A small contrastive image-text model, trained from scratch.
Model: text encoder layers 6, text encoder norm rmsnorm, text encoder activation relu.
Training: soap at rate 0.0029, batches of 256.
Rows from expert 25 of block 3 of the text encoder, named by matrix and row number. Rows with one number belong to one neuron. Each number is 128 + 24 x the weight over its row's rms, rounded and kept within 0 to 255. All counts start at 0. Numbers have three digits each. After the name is the row's rms in percent of the matrix's.
# up: expert up (text_encoder.blocks.3.mlp.up, 32x48x192), inputs 0-95
# down: expert down (text_encoder.blocks.3.mlp.down, 32x192x48, transposed), outputs 0-95
up.0 075:072096095104138141134103140143132125137152132117146116096088096142141119124106107173129095071149114191142117099120138134135106084079112112134107166131118124143035179119167126115126137162152131127121171110089098122106107107125159136109112104129141125146129144105108132131124110120148111170
up.1 119:168139133156143085171104122116122082116082140084119130110160141173163098100151111105142117108135115145110115165119107141153161117129056160133110088126111157166112129115135095134176103149110104116165099113125144110111126086121113111102138100139124149132147125104132122146115124127178132152
up.2 066:137116082121120098079147142086159128075111134128147164078075138117167154105121086138098127100126106150099126084143116134095129147157157106125126152138124121109150163082144126088118169127137125130099116102089141156134180141125131087135100148136152102154149130106109180116144107153130137105
up.3 106:169178126108149107086118121128139095132137167135127131141159148107138160113142121124134123151105113150159145147099142139097187148113139141154098148135087126094143140132120080094115130154124083163125128123144134135137137135136084139119147155154123151162106171118151137154129129144111171114
up.4 113:135153126102112102069118097124130136124089139134144119080082115127118148112130135144117126136132108137104148122131142171111161129114136163110140103113128140103132167138118119143180161140137124136062176080129141183110129154142157116156118153104162132149160092137120115107127135114133145147
up.5 092:119093129123105146170112150107125139166161157138158109178117117075093150110101129158122146094075113129133132107160086165134135125149178166114105108154138111113099151098122118138138134121166166119149139121087100121093117125177129133130148126133159131160161130108153140123167079151127135117
up.6 088:121146102145141118106183172103117112094130115138114144127097128116093127099131124128094115137112115139132146139163154169133142102115123165154080089097167145160144125136152110102153125091147124102137115140129138134117115141131098109161132091146150107142130135145149060146127114120119117124
up.7 145:106069107142132136176100155118124131148125106143156088127150102151131125144134152104118097078134101096156120161146147125143114134143144134125104082173107128146100121106158161150175116130126152134155109101095118130114140057088165109146137130119160177100160129157105133118115142123115110152
up.8 069:158195133171148141094113118143122110117149131120134100113160119156117114120151133168087149116133159148097141133119130127112106145136122101133154158106122132101153121154088097133113092134142128139074131147150137119143129155172107144126124135125127132176123116130095124089154128100139123115
up.9 092:131084101145138101159157167146164142119157090141160107150129140120089162120148165093144140111115109071101126123120171167161100133132114128157106104109090130158097141108153112133149107122081147096167087143108139100131129086110139121135116173125112166122153152154116136137152105105086183134
up.10 119:139098100115145116154156146124145088102125135107128106131143157132098133083170093115142131094119112125106138111120182165112136092119106136142094128094117168158076127129136112106149096132122119097145143120148121141148114148109119100100127153126126126130145148140118162162171129117126134136
up.11 104:198177118161166157173121134145125105099168136127122100084119126173134148110131119125104148118159136113112105148119115161144111083099154157092122131129133130160076131127103136153157114146121134173178161099140085152117104127114148106101163098129121071107096131124141140141108124125108108127
up.12 060:088113126150087135102137157118121143108158164135132144167127137071118133143146113144096116096111153131140118132170186133116087132116121156145131067156151131092188098145126092130143135091124129178097118134114124094149098098141135109141110139105118110075143169185118112147106146119130126133
up.13 088:169131163095129099085086105078134127114134149113106131117098137134148098096123161122134168170124110144150091178119151170112105138131104181096125115136148143170061141146148144126151151119128116097108103120096104149105109134119143176090130124090162147140129153115138098096113146123075141140
up.14 086:143119117132132078129150137099101108119122184104122129101160121141168114083102094145090143146101124145145120129149106091144125106144153130146126119116169177109162114103093117145113152089126128189095153115088121122131137147107090136105157073134105107119111144113130121163109105144165117139
up.15 103:124128139129122087131139118119109121149173167078109171094095132150097122137142107149130150116138140104130117129108094133096129085118151084103136147094101100111138131123108107117050109124153104160121124121106123091137124130121138145129162127084142109131147172125079148112096179116122127077
up.16 087:137084120143163122179131154116124145177123081120121081095190171125120174126116131135147153151140098103123137162128101142139103117166074140168121103147073140161089103131128132134128114124112141115178112156111084161131131118122141077103157125124113121127128118117127120156125111125108156097
up.17 089:125142118082096109119121132155093174150158205133154120112126110162139118130137087155077152081089146144125137121126092150132178129106152133116136168118129116087143106124172129095108168117129096143079118101143166135168129151118100152186101153105128101100125123108105105097126079142162133121
up.18 100:109155194113135118099167117128151127119107111100119178146162113144153091118123087117162110083130149128097111106104160104152111135109105119134139110123136149126133135145098105106132140087099135153119152091151145099127138144105086135116098149104116166152156115093061126160087130158122147163
up.19 087:137170109167137116107135109120176118071124114155136119149158148124107142139128101146126115119137115140081153115131129120113088130112102130136114125134146125142089125121168100129193104127129079107089147097127108142117116123131105111119141180129158101112145119137130137160140160114094148126
up.20 064:127098116096118133123105173119144146100114082139128066122129171155054126122148105120124110099141105101076155127124196136137084130123128186099119098136098130119103135145156128156121127124113109139124128188137086127101134110117152092149169152151111143145147134125145149160129098096082144120
up.21 079:120103135135109159152175118144156077068117106113116138168182098126124097110105074107114134088117116123125134144117147130149138118129089161111125081130103132149125105131144146146105120113148119099146114113103096138128097131117115164112154131123161114112147180123117116135118119132102155144
up.22 105:128079098104129115158097123140155139111134135136156099159111117139128122162161149135126113059146116109121127124137171161097131133132096089120098114132102124162102125142194116131173134101131136145132147137097098092142094110128134134147164154124149154091164143168124072101113157092103127101
up.23 106:122109117146139053150125097131168112149098168140115161123146118146125135143151141186111118144120127172108113131158123100112132132122171146142153105134149118123087106103129125127079130127112125165143127110108111133123150101131128117087118142191162138104122147129138125142107129141175144117
up.24 089:142128150128173115090100130149117143143119117099115118139125106125162150114144101123098085093130124126084091109122111160140118133132136103116117126113099139153127109170153089100157146109171124118153121161123089121144107167118103116112105150100101125093133106169141138094141120098087112135
up.25 072:112143106148126062117088128112113141139139131134124103125148112107107138122112125091128126126105124117165127104149187134127141132120118128122105072123140133109121124165181102134156101145121093094123142108138156127137128107151099114148155160105117111120129132165129123134142109114122157110
up.26 068:117092076142106119159148163152108148108178119121144098143101146162108123144176121104089133113114131139125105101095154125133094152143094108139127185113061105105123114105169115125147127116121111146115149121141124152154116156145130115132153142106098125108122148129089120139126086086120132128
up.27 084:143158109113151134083113161165141115146116140133143102191149132138097146140134111133109094079108130116101136147144158160155128110167148163122106149115127163139097152152146080109115121124094143157153085148126144119133139156159092098135107152131110155153165128152111106128153140093086192126
up.28 139:121141138135102100138117078078171129109134159120131078140072152113122121121126132095095180103107116134161105151151130123134113094111122122140117101114178113109147126114135096124125108154135120146128110134135087117127140134132178104121168154133110134148148148163107127131148147159105116131
up.29 082:102157131139134117116167120135164090102152111108148116101141187131128134128103126154129129091138076173136109121138145129129101147128092175090079121124133116139122118102092140134168113114157103137122134135126113140121117133160118114142106114114127171137108148073105140116117084110143134154
up.30 111:168095164118119112079145188128164129100131073139131126143142116117116175106136100141148084146119164114134118124129154122145099118145133134128124142113158165160132157141135102113130114148104120104186109153142151146134132120144135119102127142096120150129118160102124120158118137162084124115
up.31 098:125112139069096099152084136106130140135121128149122144083139117062145106143146096134122134105123130140137142122118131130110145120102177138106156090155089076115151149137148149128104155094131126149134141121087097114138113106093182149159121145106125111083173107136134140061107122172121115128
up.32 115:152099142140149105139133158122136115117148104115114104185175143120097157094145135088137094131128096101120123124158192140152122143121112135152108119128115138157111106143151101148180093110095131096164105150147137101125118128131114101103150159133109168134135144111138141191149137131114171116
up.33 108:180148146056113135140150154136115138124090122135130116125106130089090172146124124137146147133103115076121097120126153163132100150122173089154121120110104136166116115127163108143102124144113146110167139170117091150147108093149105096112142143148121102147135125155128118143135129131110106090
up.34 074:106137139085153133139101105130094099113097115124116134115124110142111115097116114100160125163107113134129071073122074138109129089115123127146162137104105119129110145114128138151085153129118127164105158102103095159122150125099181128111140084131166142165096128162101108146114128148142114142
up.35 132:102171144135144087156091113114136127179127166109139185108099110127125129097131147123081123144099133132094133130145119092107152147138158132090167088185146093125099102113129125128091136109094124129116163131119131125130107088113125101135136130110129125086127100162114149134102139150129118097
up.36 069:152114116140131107116122138113105144105123169138139126140183131113128186087142131154116132117130119134105185129116097167131125164135111139141123082143134154098159107114130139125134134095119107101044162095145106076134109151108112169156098120127114123168115153069100176123129155119125116133
up.37 089:078108088127169147149181178127077093108158105111115128139123128160109160121134162106123133107145110100095103160061134144126110102134108188118104136106120120142102165114159122122149083117138137099159134151124140108163108115142108098178150153096141134096133128122097124146176142096098159135
up.38 120:109112142103162097126083121129147125145107130113119116112165132162148092077141110072156105106128118122117105104110110136188139072107134171103134094149172146142113161156123170111148136133116139126146146095145096123140101101112131092124120158122146162113124153088109105150114120176123131159
up.39 083:157154138095085112097126138124119113131147160110130123124108135103116147114145120143109119106111115075143182102164100209101145132101092155118144130140100114109114139152148138111113116077142134147119175109121132074109095127118134126138107094093129144173131141126111111125126100125134088148
up.40 081:142087111139129097107101092124086098118073161082099149139101164162123138131122153088076151134121142100107144118160104104155120134092171105157160123137160133104148140153130123138082186132161114149102183103125127133152149131130110131133103080151146159147131149116155137118119089136142123144
up.41 133:088083107124148114207167193109157141097132102140176113145131135131097122129119126100106101091144110094152139142133130127137097120138124119131110095143098126147081115093180140157193126111111130127157112171096137113113113095067149114124144140106138148111132143169138136161131094105100144146
up.42 148:117162143086136144149118113107114112101153132087119169101119119165148120122120113150130099081119124143181093121115094141167077117096132143139122155136124114138056097151115121097108107119156118136139117108113121111142139113068162105163182135140133128156116097090119059129109110139118140085
up.43 079:162127133132139099096089115109140147119148148123152128156161138112107094122169128091167108140138096076131100120129155153127175147130092167147128167129115130149121133187186073144133132151099133121150128156167100143138146109132100136121151175123113135148105148114144104147142145125095159139
up.44 142:119102160159139108104133129157146124111105108109142136161126174164108153133129157155134128128121103133119097091148178096144117124129112125172128115093159156135083105151164126110115088128077103101147084137143152120137114120164088125069144175119108119142129121122127131164144137164102167109
up.45 103:123057119141155121140158131125146108118137086159149126136128132089095110126135122135138127105165128064102121089114145139103104109148102142162108146087115155150110108129184117117161119125121153101180107146135107108170118137171103094094155136101105193105132138123106103138121133125115131127
up.46 081:143132145116161067122077102142066128125118099146139140081134119115154136145139111134140136114114113134151106109127156169124130135131128140097140134153190143177111125129156101079114170156109110115157153154102153131096093126138124144129106113099159116113131132145083067131107121094145128105
up.47 129:187152123155130097123114164094173167139137130126096133135154123130151118153132100170125106134102121114133107123157127129115163147128127110138079164132163122118129102139122156151100131098084133089115110115122129121100122107172136142070127064141130093151104122120129130135127122117130129165
down.0 089:163126118145129085145165146135162131103137137177136162126123133125127176123099154146150138172152160112116149122118118136117179138146072151077134129103160131124153122080090129113157117119142144142102128158141148087106158128149138108105164127148112149129146100153111143133147111128129148163
down.1 117:118150148127102104125101122137107147127133121134136099088085135133136121157161158147166161126125070103146145110194128112086154137133142109140143139146127140079159115118106147134044155122093123156133175145145145158198122131096103128148118141154173146109109157126113140093105152120158100098
down.2 083:086104167150151170089140130144131094129114145112158137132125129139118101134125158141142130145129132109116160148099100066093114059114164156120140146131127121130115108140126143113097135166110104180091123130128101100118055146121143127101165114167155103122146142098154078096112158093119129117
down.3 089:104085109122106167132121097155102111134115133131105137134148132129136133123114130122109152119152141146108141128119129152174079101146145122119174175093110145122114107125102189137110069059130142124136121134139140130109122119125130138154136116085141087126143066118090142106134146111155178113
down.4 097:120106136152102126149163154135151146086144170077116184105134099142160164127137108114100111105095118106126114124101103125093114127141176100163106146134103119144128151163149182135113123124147129068130106123146118151119123100150119143143128098123137139094101161135101142112125127124135101090
down.5 095:135131130180138122100120083129127203112085112146141149097140159179141147104158168089143102118145124098111118138097183095121143135140096149125129112131112136119117121106129181122107102161156139123109179137132123143125164133093153097117127130112117152154137103108121092096139117129160121150
down.6 091:128158060160155121169091115120120154150104116150132113121136174163167105134148117138147121121165143123107172118116129105119131107135102160137170066166138113083142123114187172158183139104115108160105136157093116106146118117140176135150117138119112161124131120134114122141133109130103075162
down.7 111:121119143161169100140142156104134176149103124105142125118133168099079143134102141141171126199153121119139145124192127142097131116123106115172164163102146121114125145112143128144114162152100144093091129151151141143155110120129129100087147144122129146157139128127156152134146135129151130158
down.8 095:129152155162117172131157115127107152105179096151103165147156099138109111138036142137155103115144156107088123133090120128142080154143098094105101103122118122105133118154137156135144134124124161122102102090137174121096161085122156128131120172104135101119148136124081159142150165136135099127
down.9 087:158126098170128060160116125129105161114156128169152060154141118085100121120089133155136141119102155141118129155141140143082134128115084145127118126130156157083108095148124122097133114140155109121121149133150164148109148150135164137152144112137130163146147137174082153118115136149118124147
down.10 088:157154122085105088132139108141116095101148102117135118144098098125120169124143137160143174171103124149145126146124172119162120172105126109131150131109134087077120094113112152097129145070117127138097131125150114149152142101164164148123125125126107090122159127126112129119123110135124154114
down.11 112:073107153103136107134135133110151114184106097080150136110143160092130113143150106134114120157093119093110153074148155115083140154110123153090150099132112128135123123132142151109082130137118145073106123153126158066138134128113103154120101148139154129143146127106098111158148107133138163131
down.12 075:157156107163164089153169102112116146133114100104096093105118117130137157130129080103162134106111133109162168121077111164099096136136137110105151118157118158098088106155113110092116102126130144129129126141121180161064121168122107115129139093106159128137113142082127140113131134135157114131
down.13 114:128152160104122126121179133134107147129134123141136134112126149122136138136131150131128143118152101114127194135134169114115189112166150155097133128118176148111130140120106086124083091177108108120135140163167154136104143059084114132115137123110130151128135139095123135100127134099101144119
down.14 104:157151162154136117180166093138131144094134155108142157115117102143099145137106138118158101171164116118112089129135119124104129162136119104153152138131150070133108113129092125118135166146137139134100150136146147128135085114101094121128088163173154093125163156134125157084136118168107134105
down.15 106:117158159136115139130147129121118147118165146136162091127101111099153135095089110129122108121148119092090156152110133140100131117110117091147165122148130116148125098121111111161155135123148114168116152075144097129134165141144126148134128126115132151106104125129109130142128155142153139144
down.16 099:150158106128117169165157093150091121084182102088142139143117118128125130135123137146122109113136144128123121116108124112135169145092180093122188079153149158123123127099128152164137171098108141117118134171151154110108165172119166120156147043132148121131141143122105195125107132134179113131
down.17 080:113120152122153154104110101141124122182120116130123179119109126109088120096121181143160119093137122091126104089118144136137125153104126127125098136125123167152121144160089119144140099127105119119098127133106124084121103114156089180134106116161106130153086126122129171085139105081119079084
down.18 104:150102130131138138181144128161142128136152186171117126142133095133095167125128158162088113143097179115132128137196142168150121094163154112114143116176128067146135102079129096126151116141126176145126101131156187133142108116152140148134135138122142125147091121163158141133118138102145115119
down.19 084:131128127143108174122112155142121149179135101117106125160097139119140108135123146129128138169123115106130178149146119115119159129139167100110104137123097097144135167153133114143127154111115088151169106133116107110099121111151128139177132108145141087108112181111112112123107140091136117145
down.20 077:119162102099135122146135118135173111188127152116103129154141084110142126139130126120128130118116115080113143135142117188145171133080136101136135164117087106165137129118127100164121132182114112139116117133118168149135081166142107147102098139117149116102124162100108112149128090090104134116
down.21 090:127125168160149144149160078132152123177171138146122116157092115121120140129117152135134126091145102105137092125172093157126153138152102126118106157145096119155088108145103096117139157129137118119155130140158158139121137122095088120159145142090134190106109124138160132116140098082138159145
down.22 104:102140182099132116081116130118134159120132112138135121123150138075123181155127125112119162134154123099107160147143115125080129100139115183095109158139147139116138122089156135102114134146151142108119092108119123170124146139113126100124151153103139158126153153113116137171131088112142142187
down.23 118:143144188168136128124165152080151135163154104069133129120113083124126160120124146122158101164148106131114142147124142098092115161138126141136131113129129146125092087144088133125115128158100145149148204179129148066101134108113137121111136109096121114158126114123111138118114152147131161135
down.24 087:169124110070103153145148134140159105133147164130106106126134103145104124148148122181122146136101161149094089087081084133111107113085110087138076132111165129160136134182158136148156154125157124126138103085106093154146120129137143160123148119128160110158133123140112125133134112140125128129
down.25 088:142152127125133133123124129130130160092098128115152116155111145109105163108085118151140160150161134137147175164107131151122171155136064133146135136150135093121138098134155161095155106125159133196116134159150146119124097104160132116157142138119181125129125140133114193146140155118132062132
down.26 077:103167082119149091130126135132128142146152140143152152120157121126126091162098143119106126085124110111114108166104147172128128122174145145117120084129149111147118146133098139124121194132120113130134100140101106110124111109163150166160108134149142125113161138131134121144148149083125074123
down.27 084:108116125122157161112156129146099141112133148140109152102116116167139139129142128139141158167127139119087094123060134146146070173111116125158175133139119124118145100138155130178142156127181125126112140141097103127138108114098150155167134102088165096103129121137101137111107122140141103137
down.28 121:164134141161164159090117103116136108165159123107134123131065130148148111124115119144085106064168097131123160131111149099092152140118125145116131139125123183107141104146095148110162102123105156150109140149119174157181143173131137126141105125094111158156088122109185140152144141158135150108
down.29 091:138144123142186121169138163114149154146093149154129116116155140174138146096132086100110147143078157122121190124114150131146122162094105131142131085140154128138121096127165168164118125105140136138151125139164135119110136129122150131107134121147104116137136155118113145092114150132121102125
down.30 105:119146097127122126142133119146092100120146125148126141097106140110127141152130108122140134101177139132127109111136111121145123132152143112158147115106139174098123124108160160117186167107175160131124111146161129109108175094157145118151167145127153123117124108141140145147140099135203122180
down.31 090:123117115141143171060115090148098146134144119146144095166119131159157129150091135103095149157142125158149109133109100100135171110141075135121118177132141136154103151122128155098132079157115085078094105130158124131102179104110136124143154136111130175149113115113123108140138118163120096100
down.32 149:162157093145164072105137099113091140097187165134129128114124114146148190120108130154159144158130144103125135145151100141114129126102102146124144120126118128074133106102114127109138127136144121136095130144122186130126147120112154130164107127127142152123129148147088157118111093120154102175
down.33 118:083134118189130106139154103094135133113163135106133113129109146150117123107168143134136139097161119142145146110158074104110143124119121154103118100185104108120126170116107144144166135100138153121106114116125116134120131160082139116122140179115106128085132156117133139140138110130169102167
down.34 083:124104088178130092137167130114204118095118151102120160145111149097119133111127146122162169145142127073133174135186132145104119138147151154139143144104109163139152104144155143114137112097148140103129148125143147117159083136132151083126118115113150104162157146077164154166153150098138101128
down.35 120:131131136186160146164199160115147183192130122100150117120113084153144085132117125139107154122135104118098126155152138080150090131124153111150144120111105129129093082109070125141114130140094121144162167137127139145112144102138108110132112082139145107139080131093141161128149164139171143138
down.36 067:135120143143180104111125099130139128144132077163122090117123117103163090126092086123139106123117112109086101112150149102148124124126155136159141163122120115153104139148104115092139114086108095159100110179109136119182145128144124074155133165146104120112144076168138131124102080128113164133
down.37 081:157084132122133070095129137109091106109135100153102137127126122105130171137119123129184151148097132165121150118162081128125116072123126107133176139123140098148107082131133138121164103152094152158109126135129109134106140120117139147138137136158146145153134146110132139093158117130156179154
down.38 119:140108155178169116089130126123111118131097131136165131114140106089116164137127128126137128129124164084130131113188160135098122165159129125128103138109147144141142103105153114116158119140122118094085186117114182138124131099111139104139161133139113134153146120124139139118170153075118132144
down.39 086:107105136122158158154117118156168157115124145171128119141140150102130154136141124125128154102110101146125140134113109087116126125156150118172076074129165110143136144098083134106148153123145138112123116135133132154125164165166134128136115158160171133144158141120151138126142162154164152117
down.40 090:117148178164139149152168167134192145144161133134165121138148075127136153132120100133131132112091147142128159130163155104118095129109149157076125147131102109163126126123082119128121113082072121133165120148122115088067117109122102098140122163121142112166135117128118124143145136160097105104
down.41 099:180134115157147096124163123133119130165139112126148117100161104132091124129129132139150134161139127108123160116167143140101136138112120131147126181167118182112130086110110137092135125110135152097134153115148139096132154091163135101114139158110131122106163144103095152128112144126142100118
down.42 112:089100121144183169131129129128110121125107122144130056091127106102099109081075127128126195146110147138132126141139178128135140108098157154159116105127128142129131056125136136139121107153098087171067149120161128110102161122156112078110128104154109125103111146127133178114149109135136137176
down.43 092:166095105123085162151166133184113137125177129182106141174114127132109139158128121161117126128123143158125142125092155084096152137150110114090137142098096098105130119136114124091124135131133132129143139137127131157144116115121110138137073130126148119153176133143084175117117113111155119137
down.44 135:155143122102128126085159130082105134127182134147134147154151080102115137092112133122182107166114127145150164157101110157141131107112143105153118068181092130140164111113111108126150138127138187131109150094152157121103155120115135122153096119128136116118150136122095152123112138150163090160
down.45 115:141141129186163126148109124118149130095150141148085160108133119153149124133134128123115088157139127142130085158133121096104099148099130117124150142156162118114139098100107128118142157121143143109087154094138157134109151140106129136104093169092116147164133149110169149135183095188115121140
down.46 096:148154184142116112135129092162152147108128117108116126100119176111144158103140174097132115095139097130106121130161152141138142127155155160084115127113120137098137157145130101130101143157135155114119132144142162147122160107106109133098168147154120144102135207131121148112118156133106127146
down.47 118:123162147109088138133140091166141120137100122096151139143128139129127109096106103128111137156112102119126103125092109100151139112134103101097145087150105120168115137088110149097150133155168111169111127155150142123157152115047097117144129173094107147135120176141114138150105153106159182098